From a checkpoint of a small text-conditioned image diffusion model: width 160, 17100 steps.
Rows from block 2 of the text encoder, named by matrix and row number. Rows with one number belong to one attention dimension. Each number is 128 + 24 x the weight over its row's rms, rounded and kept within 0 to 255. All counts start at 0. Numbers have three digits each. After the name is the row's rms in percent of the matrix's.
# q: attention query (text_encoder.blocks.2.attn.q.weight, 192x192), inputs 0-63
# k: attention key (text_encoder.blocks.2.attn.k.weight, 192x192), inputs 0-63
q.108 114:153103072127158100154120129159147126122166118096135170104144098106148169139138119150098148121129169160149149142116108135158149148135159143144124094165146164102118142106142151071110143135137103
k.108 102:107118140176129129130109168109154153154138111157117141157155151112120131150160140134164113138133137154142167141174119118154121117177137152079098166093154162113152140133155134099138135126093141
q.109 073:126141141148073167140130115116143158111118137162136093107113115145129132107127151108162123144090116096115106144133133083114088112115104136170099121119102078149121159185112100170098136142155164
k.109 084:094112104121122096117156129139117105147147156161119128130131125145162141143140078134117171090115087124104122100128159105105107105167112132169162150120099132125124163135143166128130152163125163
q.110 114:126107101133161109153140129146147085124159131091132139135140104106141156129146107148129162118169137166165149139114120131145168173107147140126110101136147168096128137073137145090119129131119115
k.110 096:146117122155136118149157122156174131101145134118122143158132133097100119134143159163135125096154148153114151141144104138113133125120088121100083164089102145113154141153123162127171151102118133
q.111 118:153099093134168102122145118138120102114164147104146142135147103080127146144142122146114149134148144183169123129108103152157173180112159130113119112143146161097144131071093164094138138156126105
k.111 088:160102133140077141152165105143122099101098171086116128117134118118152120108129133157155100075137092158157186147168126149184154110143083116144123084118097119102115139134116199151135097128127134
q.112 107:150107094125149095128130135134151121134148134122160155130110123106134126143145100148135166117149172163169125151126119133141163152104172156109106118157175155099158154095115139083140122147102107
k.112 095:088140129127120119086137110123179133118127131130118145176121124105090104150127180114143076150142131125131163128138095143135110157131142130120117128130143173167125092115155159112129140112146121
q.113 108:131137185118100141119137143119116163123104147154104125143113160162121113128097147123142078135102099108108115143127136107100112112132105137142153156096096095134118122176131117186137108101124146
k.113 109:110149112099117104115137131100080103133121154139127114090123140121120142088097080130090174095154090078114105091095124110136111101092115127157174134131124127101094145092103092113115135131130115
q.114 087:112172144132153158117105118092110171142105111160098081171143112173123117129129150150140107127109096101089125132116177108113099107127119080150149140146125097151095101167138115175142138118161149
k.114 085:140139130147110117162102114116108163144173073145109133134114154157103105137153166119107104112133132126160130135096117121126114103150115103144160133114136128122147129150186080092091146137153111
q.115 063:132099158129125143156105105129132108113138138114108090166117122144092114106115121117112095138091098091090091111118134154145093157141125137105144155149147088119094087126136104172096119125163105
k.115 076:113110165166150145114077107134148142099102150158084107173153088140130142154152117109093102107117124167103081154104174166112123127098147137140144157102177126122130140093130102115136122084143134
q.116 089:123090100094144121119136121164149097123139113082168141095143082085128145131144099151103175130139124182194116117130103113164143149106133156136139108159152159089142135099101136103125139160111127
k.116 084:142119109122131162149177122120140101123088099127127124061112166148164131131149092156109143104077136167162159132139079096168130132104148130105138113085107090125127150129106123129149090177140108
q.117 080:134135075079129144139127136146150086110158136141135128109104133137122150104113089109109148121133165128147159131121079121162136125140134119145123099158122149111153168090123157097139164145108137
k.117 094:109138158165143123099155106107161154109135164112120125201116105107103161166132175162141128169139151123135126125129130117130134136117099106079117172117106181115151094147091132154128122079123094
q.118 111:120164181149090165124129120128120133112084137156126089153123169164099096119098143103164088145117125079078136142164131123103119101143099137116158155084096111145141115151116120161150135135133158
k.118 107:141127136103103131125137135135076148147122105125134149095124089170136136122113135143117133092096083124140103097094134094166156125127145121141154102151108097104106139102139125127079105151153133
q.119 109:124117069109164102118147141169150106129150113116132133096133096090129143129152108133124159131167151172181137117126127143161133147110146156115111100165151157094154147100118136104113115149108126
k.119 100:110116097122103138130118147151168133154112125154133099187140139135118137117119115157163071162161141171131170139173085156104140143151128101114085147137119128121123121135114175147137152108126137
q.120 104:138160154118104179116121141101134163123091138131092106111130163154132116134115135128159088127098116115093137131120157115108087091125103130149140152088107108130140106165158123163113135128134124
k.120 094:140092156096123125141122134125071092157116098101143127110138088149148155142140140116136184130112127110105071140118152097099111134092166151144162133113137144137116114097119100110099106130150127
q.121 107:113128160118082157112107139108135137109084103152106111142126166172131114127097136114162084127096098080101108125158153145092115100126114129133137151120098094129128097165149122186120126120158151
k.121 098:130127133089130116131142137162108147135144103109121152089139088149140163125125112107120180122104079121134085119086138135154156115103161106166141092152109134137093144138129078099138136137146117
q.122 124:110141148150084158114109137117130167123113123158110121154134144179109094117089127135154115122104087091103123140153142119119096098152097102145133130093105113154115107177127136186140116111118131
k.122 101:125096141137160133137090132123097155150154111110134140105153122122153138124159120147133136125126112110094104088105134102113144154105161125154151121172122138098090153122111109117128136120169159
q.123 123:104171151128117164118097142107113167133117113168123107150113159152104099113089123124134110142113098103098137150135144135102115083152108097121145141105095120147106127170117113178112134105135153
k.123 101:097140149146149107128101097124114124161154153151102149154141086152110152158132163109139138149127122104140136118108189116111141130121136109152154131143110134116113098145163119123118153086119118
q.124 083:132130085128150137140126123156141120141137110134135146125106119090166115132150116102125123133117153158139117114115085126171130150113135138117097102138138128094143129088135155103091142161108128
k.124 088:124172122135129138103165105123188150105123170166126101191099168112142112154122109166137130159168156158147156120148119109116130109156092151120093147101104131129119112152141179126114133113131144
q.125 065:094126112079133130115087116120110099154138145124080143077152102162152154129133076131127090141118169096155148117082077148138139116157132143148141125095143108106108109139135078154129170121134135
k.125 087:080157112174146147131099128138122131172104124159117112131138127133106117133120140178169078125187155135118113120177185136128097135138128110098133154105105162109099092127115154145103157113160149
q.126 089:107122079113158098132137124122113098100135144125145169106098105114175142093135121120141131122170148152143132105130123129130139167116160156142080109159152137126145164113101142094115101149140115
k.126 086:107122140087105128110142151160162124129085156116124113117143123158127138132102144192115125081127087076138173075140105114138111088134098140109157106167098108137098174156086152138145127135106127
q.127 073:126157119187146170137132140119154133158148125115096091186120154134142142136136175132137090158080097135097137134119121172113133097115126135115123127104089124144106096166153137142113148110168120
k.127 086:149105144119163147118144108111135113096096093136144105125173115135134139134121162096155134158134158113104076155146122114131104125142144109116154129122131162123125087156134069096167158142133135
q.128 103:127166140168102158107114122104121175117096112142111095150113156173098119144117130098147115128101121092109117129166158134115109096141109105102158144088097119174121111150153099143107153113155151
k.128 087:155154155126156134121082152105097110110110115129107084131168138131133114132108175128114128179114160152148092168143156126133086132125153099101123175131139163142129103125127097116149109081134104